Weights of a small image classifier.
Model: 5.37M parameters, 32-pixel images, layers 12, width 192.
Training: 6200 steps, batches of 64.
Data: trained on rosettes with rotational symmetry, 195000 training examples, 2.0 epochs.
Rows from block 6 of a small image classifier, named by matrix and row number. Rows with one number belong to one neuron. Each number is 128 + 24 x the weight over its row's rms, rounded and kept within 0 to 255. All counts start at 0. Numbers have three digits each.
After each neuron's rows are labels from the 100 images, of 14976, where the neuron reaches its highest value: "strongest on" is what is common among them. Only what is clearly more common there than usual is listed. The data: rosettes with rotational symmetry.
# fc1: MLP up (model.blocks.6.mlp.fc1.weight, 768x192), inputs 96-191
# fc2: MLP down (model.blocks.6.mlp.fc2.weight, 192x768, transposed), outputs 96-191

fc1.279:120151136127119171160105088127063143121127119115112162109148135140133110125157134135151093127098095116116119093150123081121133130128160130152122126079110127162128158135094165164131155100092095163121139132171131117121116126100113151113125079131111129139131143101128092130167154144127121165
fc2.279:161092111165109144157115102103104140113123127089107119134130147154126129136102156116151161124106091139090151135132139112146157133119111102172161112098165111124119163159130167172111151090120093115139110125120146131135119124094130147141135113137139137091139164157126131124160117137113140170
strongest on: vivid

fc1.36:094137120126119122151140136129089133151115134104148125126105132110109126129135126154125136134168142126128163102133137069117121101145128140117128131096112113175103112054090107130144144125144145121188126120132098139071146117100136141159134132103146154136108124170131110106146105138186108140
fc2.36:100137115177122104127130141151155120079120136098121138099107165123143095115152095146111134113142150133122113182138142102098113095110137115088086159154110109155107103094118104142087158139157128140142128139160127153103134084182116149129083130126099121121127137102125103098093099105139133144
strongest on: cool

fc1.458:103091131141118124172095138111116110107169085123160140115137145189112072101142122141127107076185116140127112145144142082103139111114142103143142159088152109133124171142122177156100136142105113129166146124139180122134137092132138144091145117103128127110127112120103110099140090087094165140
fc2.458:145159121119149118084145136131140114155111155133127124130129091028133158160134142113130159157127127095126150078103148151132082137147164149100131097137093136134144092115128102062165102098146141117111161116139107154128130159117103120129143129156095133138124157118164131148107104158186157142
strongest on: three-fold; dark

fc1.210:168112138146136136120077112085116136121175122126122161103121093135090109124098110159138142154091114117147146120104119117117123093177142131116112155146110177166160094116104151115163141128096126099120107086155151143098120134157141092128132146161108127134139143095108079136132140162131163161
fc2.210:153124112154131115115137106124153119130086184141122144126088125130190158137149089114115126165110140168142132139124097131153124127138162107096113100148142118105131096123130122105107133120164142160123133121112116175116090134143152117130100148128119083110155102112125162146104123168124101115
strongest on: dark

fc1.600:108130115100119129129138113168116109144109115123128114143085153136103107147118140176131135117137147147097132133145108072158148121140112130110131144112113114116096129072094106127118134148149133136196138117124114108123131087126146100181137136108133111155113115147115123089136121122158121158
fc2.600:106114101126141087077166144133122088100107139113165080164102168108185130142150134137146108101120180143109098154111161138138096117087093120112151155121089112131117126130119127121128133144182124112110160179145116116156115124158102143132112094137106127123115121100155139132119126114135098101
strongest on: vivid

fc1.152:119122077121131090130144163097122089171130111154155139151104100163134130149123089155121130143106120156130162124122111097148146107158105114140154120129102116134120136105080115141159090149145187140144079114129083105116133133134179125150158197129158110125127122105108124084122159128148106072
fc2.152:128157095099140102139147127140152118156114114167140137105130150147163123125173095122077126142111122141115115135161117130129139130115100158121106111139136129121086140105121090150127145110149135150153116122105112136111124139117128113153124148098133118131164123113089152089099141111130112100
strongest on: off centre; warm; dark

fc1.649:078109094112165103129107201126108083137139103124178136139108122145122131158157105155139115117148149127109144098092154106149116107138132109114175157097100120116144151113066143125167116160145172131156133121142109088135165114128154116127157143120148102126120125102132117075161135110142145102
fc2.649:150143141110131133131115125114140136149136114141110143118160119150123125156109148122102128130082093118122142110148138125134173146120086145172124090123154124121103174134155117162130133111117102130136097111098140112154122146084158145146142143107146133129134151139092147107152162120129120134
strongest on: grey; three-fold

fc1.763:147105102160148124135119093114070137115162141096156135109114147125125155119089106144152159136153094164130181087110141060130106135142144104114139138110128120165082128117110147142133158111124102145144137153143129158113121115129118150159112089158102125095108169120137108137147111135164145167
fc2.763:123127119157143122118108143126099121127119128115126164125113104117145143132139155140138163154128111118116158094131156102136118118165165120121138107116110101152129118120120149101128101108124134118124147119165129181085112131111143150118169121147100113104096146118134124145124112158160136166
strongest on: cool

fc1.272:121128098100125128143127125142068107162130122130135127146094108128103118149110127150120167121108126128116136083106115075161157108154092127139149140106123136143116126062056107131168116129133145133172102092120094098103139121101171089179155151119151142164123118129113109077165136118157130131
fc2.272:158123116145115094135140144103157106140126115142139107152119157152139113122112111128137128113127141130156109143107108120107148149096079132140107123146142098164112134115124108175145117136124151119136087145117126106129127116155159162124123158159156103114109139096115143078107121128144122074
strongest on: vivid

fc1.340:145085111137155127110157104168142083140145152106157094143145152131145139176144131170122128169115135155132172134122119126137139138142128110147166127120127142103166156132133133110113136112179142122163151126100129102136129094111087081131159164090126160115127136168137142127154142146123134141
fc2.340:122151147105115128143121116129164123113135099148124196099115133133144117100128112128111108087107101118109069148127138140120098129097121157109095145142122102122090143140125110141128157145099106142128113119158120145136092113148150166109070101147107128139138142056120123104110136094111109139
strongest on: dark

fc1.113:100093116161144123135131147193108138128158141082165146150101135120112155138132133139135142154166132146104155115131153062127131121127155108095157143091113132153150152113124135115141145116146134145174168144138147141098132114112125118160132086118084120120098148149127107116131096098144180157
fc2.113:157133163132137136125098118107146117139143092122106183102161148101127093150136171116141113121168100087119113096102123126114116142136178146129119121122127127117120122115138173125133157114110111140124135066133137156142157113105123154108132117161090144137172170097149113139149106125172154163
strongest on: cool; three-fold

fc1.314:127120115102118143129117112124094130125132106153140104111099113125124116159101134176134166116085146162160110114093112112132122145139083122110130149116139152128097107123081132103106140159130128136153083152112113111119152114124132061144128094122153121140122114131144139117165150127135114157
fc2.314:111132129128095120145127155095134119112145120125126125156112139138133108124111132102151098086153133124141088130124116162123147165082112133143128125130139099140102124141136120139120105134126125130110117147147179105137102122157164188118116115154147107114143124082119133133103111080133127089
strongest on: cool; three-fold

fc1.598:148100119096145137127112133144129121138161089145133110117153131140099109180132139139128173144122125150162173097158107147101152139177093142147135128133162169122118122118102108123137153117121143126129087122088113103122161120117121063126159152126138131113148159158119120116169120122094150128
fc2.598:136144092123108126115139117096113131131103174135137099141090105120143175125095143073127116104117087167132131117123134172183112159091125108135155101115115106103120159151127153114131101081131091158088118169137115146164100153123149148125149142122157131115135106125129152163119168167147095147
strongest on: dark; pastel

fc1.729:133115129143118147139110099104082158109161109087112139137129141134067103171072163141161121099118102108101140101117133118144149127115148125131146162108145107124127145137071146162141144114087112113133138100124145134136131106133127172135124130171148167137111137160106119103199105148122165178
fc2.729:135156149107098149153114106131089141135091138160110136122115107154128147071132112094117111105103127129145118153148116117138140086119122150121107134121120140136123146120113106171140134146096144125134121121152123164109092162146133127139101156106153117143122071132088116110107151142116086110
strongest on: grey

fc1.760:134142095143099097185094118134071147157117173114122143142076099145115142112096121120134105157102090110148125091125091088152186140103128104158145112097149113160140147133126115169177103100089141142138124091111133087097137161091158135166133105126157107144137095144087122123151155090156115118
fc2.760:130145166129149132106128107137168134125128084151109172073189153112143105122159127121120107119160124118131110129138138147113089135142134166129087118142123156116097109138169123130093172122106082137113154075141166150132130117128101119100103095114082124129163164098155124139116113088118113158
strongest on: vivid

fc1.65:114119078165114082167136115131105114145119172100143128132055124122112138122095119121129113149124108117143132113087111107114133124120122096126142129126133094167119121101089099134176137130142161151136156101117103136121134136143152168161104123132148109133141092130093112116119135074171116115
fc2.65:100163146133135131117140130152161110138110097126105160128128128099112146118168126131095137140139147084078148142163148117131118092139149174112100127151108086131096113069139082151126140137166124130155149103169105145092125122151130175153143123110097141125111157114131111083066128103161134123
strongest on: off centre; warm

fc1.80:130121075129110102171114122095059115160105155111161104123070107152101125140109127125133134127123104129117158093112116081162163128115127097145180132081141089138139172096055142151161134104131144139181127128109117113124137116093149133160163146096168126131112095154079116080156143177144128132
fc2.80:101144096129083106129120122100121104123105148121127127130079128104114109143129136133136120120099110092102108104106138109145151119099138114102129142103093055155108113110124138155136096139148128168156134124152126107120135125132153163180111098121164122141118122113110111090121128124166114114
strongest on: off centre; warm

fc1.358:121105137160152134104151145159157101114154142104138127157123112119139169165116126184133155165118155165123156131140121121148142147160158097106128120152143132097146121136139130104094085138167159138155149148122105126121106113129147118148148111115100119107099153150152143146122110183144165146
fc2.358:144138112104110122166082117091140124147133116179120143099117104161104098097103130114116108072110117110172094145143096133140146114105085139135111131130143144125105131137118122145149130137083109097131100102123190126141115139149152137098107133125157118144141089104078134101132138087110108121
strongest on: vivid

fc1.148:134119127138153119117096159158117092166178112145128166126149114161098115156134092180147136146122162124144160105137109101106170124171127126147125117148134181133140107125124117136168096168103186098153103071130124121101150147118147091139140157144109095143106138126106117094139128105145164103
fc2.148:166164096130115128104145100134114120136100168122143091149127110092138182148111153094119123128091090134134151114124140144154133141109112115130156097128108113117117157110147119113162113099160092127141092144112122138146102142102138146172147153133163133127135121163139162123114180146174090101
strongest on: dark

fc1.186:090143128086090143177112134105043153112104099095104119152124140133121097130121149119170087096145106099109096112123165131137132125092119139152153148078124096143131156122100156168143100113114131120126129128120135097134139115098129157119124129144196161178114104135131122108196132106118121115
fc2.186:115107119143152104111141122125123081154136107128177119126115140161129138084148135135145131087157159131114160144154149108141131102131114115119150136139098104096097143125119103163142158164151131113187152133157125136144123110158132166149130141123109129091100149125098109037077115094142110120
strongest on: grey

fc1.638:149093117154103139139140100128128160107153132115116108158091137165077112121092144168121140133103122146117160148128118128116159112162111079114103174152175126128127110104057113149112146144129125138142128139102114133117122098156150140158114127141145144094121129146106117132117132111092117131
fc2.638:123158179117169145106136124149129132138117096124125164098166145089136142139179133125143087112170147096124087115114168128124086147098167166130126128134088159138121122139137145122149124125122092109102155109163147117133143153113077130118127087133079119157118161105187126145131117131152131132
strongest on: warm

fc1.337:158102100143112095146154088130124103140120158103140104133126142145117127132161129125106111178113110125132175134149117112137158094163096118144137167141138102140147130053114102146155149121162134126153144098091112123129155092137104117167133145130150151117157129144078094089126144053117093112
fc2.337:139162173148136184089140135165144154107122133114108126122122107084116175100120121125146147121116161128128104124126166126142106185089146132110138114139100164158165131157154116116121090129107117098105117154181144134100100157123110139140120135127097123142067140150185154174111140173171130126
strongest on: warm

fc1.329:122119141166142157113073122136105152122166138093122138132121095128087095132099122178145132142145132111129150130110145078094125104152160109098119163141116160170143103137094139133158154143119134086140130140153163142052123104151114143141102097150107147128082130132123113143128117135136159151
fc2.329:107136132119134139100165161148132124123097132107110091167130105114168163157139152118142154106110149149095112133136174150139123153103094142129150093141117132099102139160156121134106108134157151098129110183116128108142097159114107141138143119122146121129089126150154158140149157135143109097
strongest on: cool

fc1.234:153123144159162173109093103101120119120200107106111164136149124147117090150091133174160133144100116107117162101103125106124145122166168123128121144140112146140168110150112165150151138143091123117119114089169145142118102121143159142133135162160108142126101169105119086133134138189131150157
fc2.234:122119082137107075155096152105113119156094176139127123119070076133126178123111127122124140119150113148157117117126091122170135132118089108137130108124172128115099107129091123121131114109123167125117116117069138151120128148123126115108135131123164091147155077168092145140146115144135119125
strongest on: dark

fc1.370:122124095098137095147122156119107086169139102142154135142125134170130109153151095157121111129120117129129163115129104103141150099163128120150139150119120125136141143090092125152171100138127175136157110092125097097103155119113170116136159187124144107131142131112094096066148141112138112068
fc2.370:162125119128144112102181110152178133137117115146130105132140174144160107143152118116087127153105126103108178130155133152115156128135141149138122108176122098102111137109156113130120158113168095135125156124106121136146106117128174139160126152113104121102145152115108144098089154105141116123
strongest on: dark; warm

fc1.111:109124115123127124139136133152088128155138126102141157120135124129103107158145127180134115120160141118117153101145124045129170094154134121124139135109120126160137155097086103132154129131144168142180138088127107120089141092094157129135135147097139130139111111144097113075166119116155108127
fc2.111:104106111136126116150121141118140123109124104108152173082118139143146079121168106155133129104123135119102100170146119076094115085112095129100118166133144081121082147118106131165088151130144116160179123150144121142121120091184155163125132091107117123130123132113091107083129118103125136133
strongest on: vivid

fc1.376:103123061155108097142147139124092130138117160072153111154073097117132182132103127139146140148119105142109156108132129068151153130112134075135170123086118096156139156119112134135127120091149121138165140156125123101112130136109119143163173123109132132116120133157127124112143140143177131139
fc2.376:133158136104140117118156084174150103104122146135143125087136120080155142140130078111123086147105093148179090122110100159096102180119137145115113106131141163133121129125145120078099140127129104177096109120148113120127148121126149095099102171101135109143164113078171149174128158156151113091
strongest on: off centre; warm

fc1.655:134120080148099122140141125103087150104115155089155113139056100109113154120093128142142159117106090153120167128104153095145119129106119094129160142104106095172097148115078121131145123115151117136144098163163119123106124119140160147153149138131152148109105127129145127126122161138162115138
fc2.655:114140105138123112114164114148147119098115163103155113151091121104162162136153134129121140152119114156083122146134162150122122129136147135116120126134120082124112140115124097117107115098163130171124154151152088153124106105145127138138125116140085103090145157107141143129093133146120128136
strongest on: off centre; cool

fc1.590:119134114132094113169110117105075112153118131111130128158094166165097101132116136141141115096137112103114120118146119092149181101088138122150156157116130087151103172099078130183172132131111130132148131124120125112142104112123145174179112131154164147149118115139067112041144119103157113130
fc2.590:109140170104128150132140125154189124090145091147109114130161150116149101126154138135113144128116122119109089171153125146087113134115107173132057149137156119113109140122125096132078137129128138149131160099126082139122092080142133128099098108109111164125148152122115151121101130102098117149
strongest on: vivid

fc1.693:147137129106130099129121103131125153183117154129119141117121134101097121182105151107096105179130113099148148067108090150123120134132131146122116106152139128126149100088109116116184166120130130109111149079071148147129139140116111136162109144156127168154164135144107129124139119136172127139
fc2.693:165153144130122142138134134145134143128144108144138150110130141131112143110093106108133111107098100149129120107141136124126138177098133118167128096106119122151122164150155133132125102116103080160115100138175126119137091155107180164131134139123125065100109146113142140138106168120161127103
strongest on: vivid

fc1.134:119097108115155080139106144132141109165142119149158134097109152145083097129130146103091116126158137109119141127089114148132129095148130148113109144157146136100147115076119136128165160148139165096145148081073141147150156116146113105147119158132114137160162122122076111076127099116127147155
fc2.134:148144139159114150144119126121131174094140154120129129089106089097116156096079132114140184115101096152145138121124121124147132191120130095126135111118150135157120142171137135135107083084086104147122117150139134154139099146135160143122146117126116110103108132144141152189127145186146152159
strongest on: warm

fc1.162:085092097117150102146134179141107096140153114122180144141086134150130120168135121151137111131135136158101141110108133122139117108148135112115167163110101107119161157107071152116125106146149154161166139130153100102126155087113153112120159157124131098120123127088120099083154142112140144113
fc2.162:153146117125116107137133124137133128126136128114147127144129142122130125156122130126132112134104094129137097119118107140128170182092096119152141104111135106133093160140146123158143136124135099152124099156096134077154138131092155141142139105146149107105142136093134154122146154106136129102
strongest on: three-fold; grey

fc1.438:172125129142122162144116109106095164118139140126132108107139127145102123115106124136140144161099090126117204085160123071140148131170166094155152132102126130158154160134121177152134122090101097135138109126145138121131116136107118131122180165103125122117129145142130104129140169185118133158
fc2.438:114149133142129106125113116147112108155153137111122166148132151138129099127137107129117081163105134080128103104085088108125145120137172150108093113158103143153143092094144114136166135164119151123103162080154135133096115143145139145182068126161093090144127137081120102124109127135170119113
strongest on: cool

fc1.738:110121132092138162113090153110115105150173065138110140120178115152106106174139140164162137103113140102109129121142126130142141120141115149137132144135133158100116119125109131168148138153109146084150100085108128122129136125123120131121146136161150168160099133130098115065183112121109135140
fc2.738:127149142144086123144146142145130130131091130127131099127099106106106155110130164090133134116142108093118129139169109136118136118107095117139128135114146093128078149108106082143132119086131122145160129152123118129129140126138120168130138106099133116110147121168124133110084126113139125115
strongest on: dark

fc1.615:111086096166125098149146112140136145119142159105138125159117161171125123124130126151100104167114112142126152156152110108104158101155129097137113166137163109121136131086086114166124153142152126152151150109107078135116124086149125149158113137129140161120142106144076093092123134077100085115
fc2.615:158184185118152166109158093161149144135112106153119141083154137081110164103142112104131111122121143121159109117139168128115097162108151150134136103128113191145126140144165112119149116123105062104110119120164171129121105171112090134116134150118105117141107145143181156143119142153148110107
strongest on: warm

fc1.409:122110109117150103157108139125118099176171115145142155103143115175103103149130105155117131155144127124125192108157111071132153092174131124138126143126131130124145147100108119158152115127124156118169118067128102123113160116123158114128170173110121123152143130127077084058158114098133156106
fc2.409:149100114135149116076164097168155129116126155106113143165138169132145139181165109153123103151110138127127139160126141137118117124145101147093107120165111143096147118122157092136139194159172108134131145122094145160132134106148124086179091118140109128136143129123098161131122134132136115130
strongest on: dark

fc1.78:130118108157116105150142105143111128132107148115144111143101126126148147095149111123100133127183118118099144139141142068126119094122144113132137140111101078179090147092111094155154140095144109148161171163152137126087109129122095179156127089132105113083126155120127097117099104110157130122
fc2.78:081138154111146161122121160132150092124152086141101147140183121139167110155171159163147102124102140122126087113123134147123140144121127147157128123127143166095134125181134147138125093147103148095105126095117121106150107144109117107102117130138132135158114139103143127133179152119100098098
strongest on: cool

fc1.180:113134113103097095181146128158075111150100139104127118154108137154118109116142118114124081131152129115134097122136111106128160100101128124158158152079130102160134165100110132163145114119128142142147164122110128074118168111102105150112144140104170130159140095133116108068160151083140108080
fc2.180:130149156144149148102166106169135120106124136112127089138144147124162139075185086133115107140100146148138125176145164097095087088134165150123115139139096138149149130100152104131106136133145090133147144126184123131094099135152095119123124125105070111119119140086157098121082168133120095103
strongest on: grey

fc1.427:135127136130144182119120090138101111110154101122103153155163182155153101144164119146160104118099132131107113129126135111122116111143168138141119163119097119128165128146092163163123145139103086165102129111173108125120108117132137134118116141152106131109133153084144084130134159152102101126
fc2.427:147118102142126137146110125106119143119113145122128115118107076138141181119099161110123175123129087157117155119142125120169150160134105119163134113114194125101098136147115134137103116079106113119140106130089114168131110149111119133125155121129156130129146127186116143134165133171109119176
strongest on: grey

fc1.228:133132141092108143168085113110106151134138088151116149114162110174098088128138094134111132110135130109162120127178116115100124091146111148136106148108138175168126113124117124130143149132097131095126107108128153120083136130128126086091128143112147140148135094119094117120142116109098120125
fc2.228:102134129125159109100166147155163113135135130111125168143120169081162137133143131146124111125149171119105088120100123148118108139099147154099111120160106101118127104123132113120125127164158149157115164117138085146135127120147120154136085085151089115119114161112154137130090104098165137119
strongest on: pastel; three-fold

fc1.400:143124129153121146150134107151077150116164134109138113131133139127116130120103107141155139142120112161152138089122124064120152160129134084148168110075141154173124158143140154115112104103106107141140120149132142096107139144084100111119160102123114109096118139139156136141166148159148168147
fc2.400:089146126149118125128131152130142162102127124127118158139105130101164134110116142102125134129127143104090125121137123143125118154133130134077069133169142084131110091094149086154111142152136149151111143127125093196126086102174159176178078103161093148126129161116117119151076097124158132143
strongest on: cool

fc1.641:132128073122125101141128160113097081156136129133146134150096110160139134158129102150123114143132144161154143116094113109160150103156110109136144142112110117139122124104079135142171075146143182127140093106126086105103146156128148110145158181141164099131134115097113097095140148115144105080
fc2.641:142131109099150126115160105136175131149124123162136107109141149153158131117164114128070114142104108149125125143154118137130150136132093150149101093147147117115105156105143108164102139095163107138140119140101126138135122125118122103147139137098120125117159150122102169114093165141132110106
strongest on: off centre; grey

fc1.656:134111111136138124141125134173124107159147110122122130156103154156113120153150108175138115143136155129106138114134102063140161112163141138125127137129145134133125108077092100167135135144113154136180127094110131109074145103123143118179145123140109102146119140128104092082133119103158124139
fc2.656:116073100173144083123154139133144103098138143092166115140122193164149096118171091145107113129127185141111122178140144130099121086111116097118125163144121107134124130140131167141105144160160137136145182156131115115142138092173085138112109091124090123105128124108106125105122104083083142119
strongest on: vivid

fc1.545:124111114125139124147115133166115106158162095123129155115122134146094107166121128175121137139104143128119153106153094068116159105157109122118128139124134148146131129094093119144144124138129145141193118079127113112096145099108169106163144121105117142149130133144098106064154125086156162159
fc2.545:088066122165160101125128159126132112121142111087145130121141157143130073141162105176153109132166174133091130161135124109099146082141144117116125183142133108122127128112100146161113142176165133145158139140132128121114155068170117147128133113126105122128110154117091100073140099098089130116
strongest on: vivid

fc1.613:134103107109134119140139117127133102154114129159169083114113129135128123125142107146085160155126145144155172147129127109102119095179122114144130137118109141126141130095121113091135138126162151151173126131126095109114155103124137059130166182083154144123147106141127132103121144163118122124
fc2.613:136158153116112159104153110141125128103100121142104126094140140078179116127165142103135139117118136106138053115125117171089117149119133154109101111134137116131096105164166108130115125121116118131069121158149121146150102129145107138113101087128079139143138154089169136160117132136149104125
strongest on: pastel; vivid

fc1.385:155113138144145127129063133124139115135181109138121155105149116169114097156123123169140163182139126121148163111147109117109165136198146104139102139153169164124126098133111130151143135127094147103119108093119143138115127129140133083128152150148103113124147149114106086129130106172116161155
fc2.385:169119077124104105165116103125103137153125182150145134113077110142143157125087104105104142152096098164175132112127078106159150151118102092136141090104169141141118134131101122114134134106118110154134098135083142132126127153111165093128133147120168093111164095143100156154140156147121112125
strongest on: dark

fc1.253:140125097111110118127139125166108115148126150132148120141085091133110170165101143126130167145099127170136156120110133134135151132154077124127138145120125146126116122114101102103146126113142149136141081135097102111131130134127154071163148161123153115134137108163127140117141156132124138111
fc2.253:121122118152151116093141166137179107117117126116121108175108131125161134112140127116115100132117139128079083136073141159147116124109158140128135124166115102081163124124155139107121084137153161121120146122125122126159114130149120142141113109142094119140123131097130139137091133120137133116
strongest on: earthy; three-fold

fc1.21:143079121140120123166081122092127126104190085120171139107135156198104075100108130128124117088182098149135127149134138097115147128126133090147146161106169115132125165146120176161112148146099101136146126116137161129136131102136150139104134138116143111093138118113102109112143103113076161153
fc2.21:142155152128137137082160127156138130124116150123113120134121107034121163136136133124137182161109149113127159101122145143117095148160156145080113102147098137143141082116140079073141112100152154120113150137147099159108117148130102126130127125147074135126125158134167132155096103177179167146
strongest on: warm

fc1.263:121142129154123123119156130161142108125106155118134128147093092094162182161116118141124157149138145132142121109121118125128120155125135110115129102126115102131074107101127089097108096123170156130147133156124110129114119134124131134156131084138108118121123146139161132153106110150184129134
fc2.263:134130113099116133148073130088109136151130123148098154154113103158115109135095153118117104089091113112138071114104105155174161118113099149145113130139144149101132105137106132143148115153091133079119104093095186133124103127130134122125113127153165110153103097112078145119154141092131118124
strongest on: three-fold; earthy

fc1.46:131123068117111108138148133108105105148114151147148105147084101125133137147124128138122137128091106137129148124123100111172150115138092104137162124104117099129100142089076098120155107124166169137158091136104073103124144128119186101169150168109174135144149102132091131100131156110150107113
fc2.46:103147086091111082151140136120119097154107124151138147109108122137148134140164116127119132145114112123121109127129116108123136114124103140151130134099134077112056152087087106166128125109155135159148122130119093118118142120107137142144151125098155116145171124098112123087125156107140119110
strongest on: off centre; warm; vivid

fc1.206:144141098135086120129150104143114151127120164114118150136082065102087180161075143117131159173065092128120152108149114134162151124138093116123125143132139118146131127090096104124144127090136132162138106115104094126109124119129170114165132133136144157141132122147106122141137158106157149134
fc2.206:113137177118148166080164153172163111112126088127134127137166146116160145148185135144148088115143157134099098143135185160127095130128159146107122139142100160096135141134136150127104125158161078122119132150166124123148096120131085138139116128126094109149098147104186136133114147135123103102
strongest on: earthy; warm

fc1.671:128093093106139113119146161140131083144157128131152099157145128151130135184125141159157125128136145150143154119119123135148161144120082110157184125116140162107165146141137137112128105133153164102136124114092134075144143119103131078116170173114166132131127114168127149119189125099104123090
fc2.671:118127159109136144139107124107154125096146078139130192102140125138131084125122129138139122075131105115110070143127145165094095140124144156118103177132119123109104139158116140135109163130098111139115115110166126138140114099154159137087095105141107155138147146052138113128139124098095131142
strongest on: grey

fc1.328:111108138162141135112099133091121107110154126097099151157126114129152117142140113172152126161147129095125127131103139100107109107160159133113096167148096117157126083110079129139139129149132144110113148118160121143081121108154104146140113073181102160113121171091143067141109109110140113148
fc2.328:163132125138136117121143086126124126124086149125135103134131135115165125132172111103114128131139142139142144140134142139121080132130187126112139106100139123114143114139144147105100119122168122126121164129123129166128100129115100116110121143102115110111135097143153163155140111147110116127
strongest on: off centre; warm; earthy

fc1.88:157115149163141170115113081132096131112185116086096147152156151143087087151113137162167122141083119107109158116112133102121153135157171127136121148139114136141187119157106161168136166121106116110122137078152151143113120110132114143140119140149105162123117151125131099122155124165127147164
fc2.88:148107088145130099143101135103112106150120159138133120136091075161149191116101137100135144126130093159148136120131102121175150159124104098157155097126162125086104132159123140140136103100112127131127100150101126146140110162116135130116157118141158093118135113156112142151136130177116114135
strongest on: cool; ten-fold

fc1.581:121109063098137086146143155129103087168120134144172149124081088143122131141122107127119123129085118157122152115120122111172139103153125111120163141103103116125142153094084145122162096144143174148164114101127086121130147121106184105140160200109164111132136102101110102094139166126139122107
fc2.581:149142094088138084132154109141144111149116120151146130119123155141125126158140133105105115134097123113129112123114110146137156142085085140127127107138135104103111152116132117144144146124150113159127127126089130099171141124112131122154131127126144105141162129105095161102119151104138115116
strongest on: off centre; warm; grey

fc1.157:104123122104120150166104136115052136123140089113131101135164152139124089140141142138175095114183119108146102079117135108110144142116146130166160134081130140158132143143106158135115119121103130122128141151136159073113174125089088137104154109130148145146110123130148138130209123125119130132
fc2.157:157123121158128130130128131105094104101134120104163109138131114142140131076120133128171138084130113140121156139119164088135125158121157091163184129074099103136136172184140162150126095120112100131146123150178123108152115144114149152113163116127116122097113146122156113117116135143131143124
strongest on: grey; three-fold

fc1.22:084103108146108118156112142140118162115144147096130142138089068149062141125093131138109126133099122152105149144173119121138150079147109115108116163132151122141145147109112123136107114123132145145171109113118124135111121095145177134156134168109133137146104085155079121100132151097101167130
fc2.22:156182137148136139092143094153127126121115152125103167114128137059159148155130114127133110149110142119162097086121092116133130180092117125119120087137128143160101106139141097116131120129131111135101136126138119129113113166113136127147089092152102086132117153117186143167108138097183125120
strongest on: warm; vivid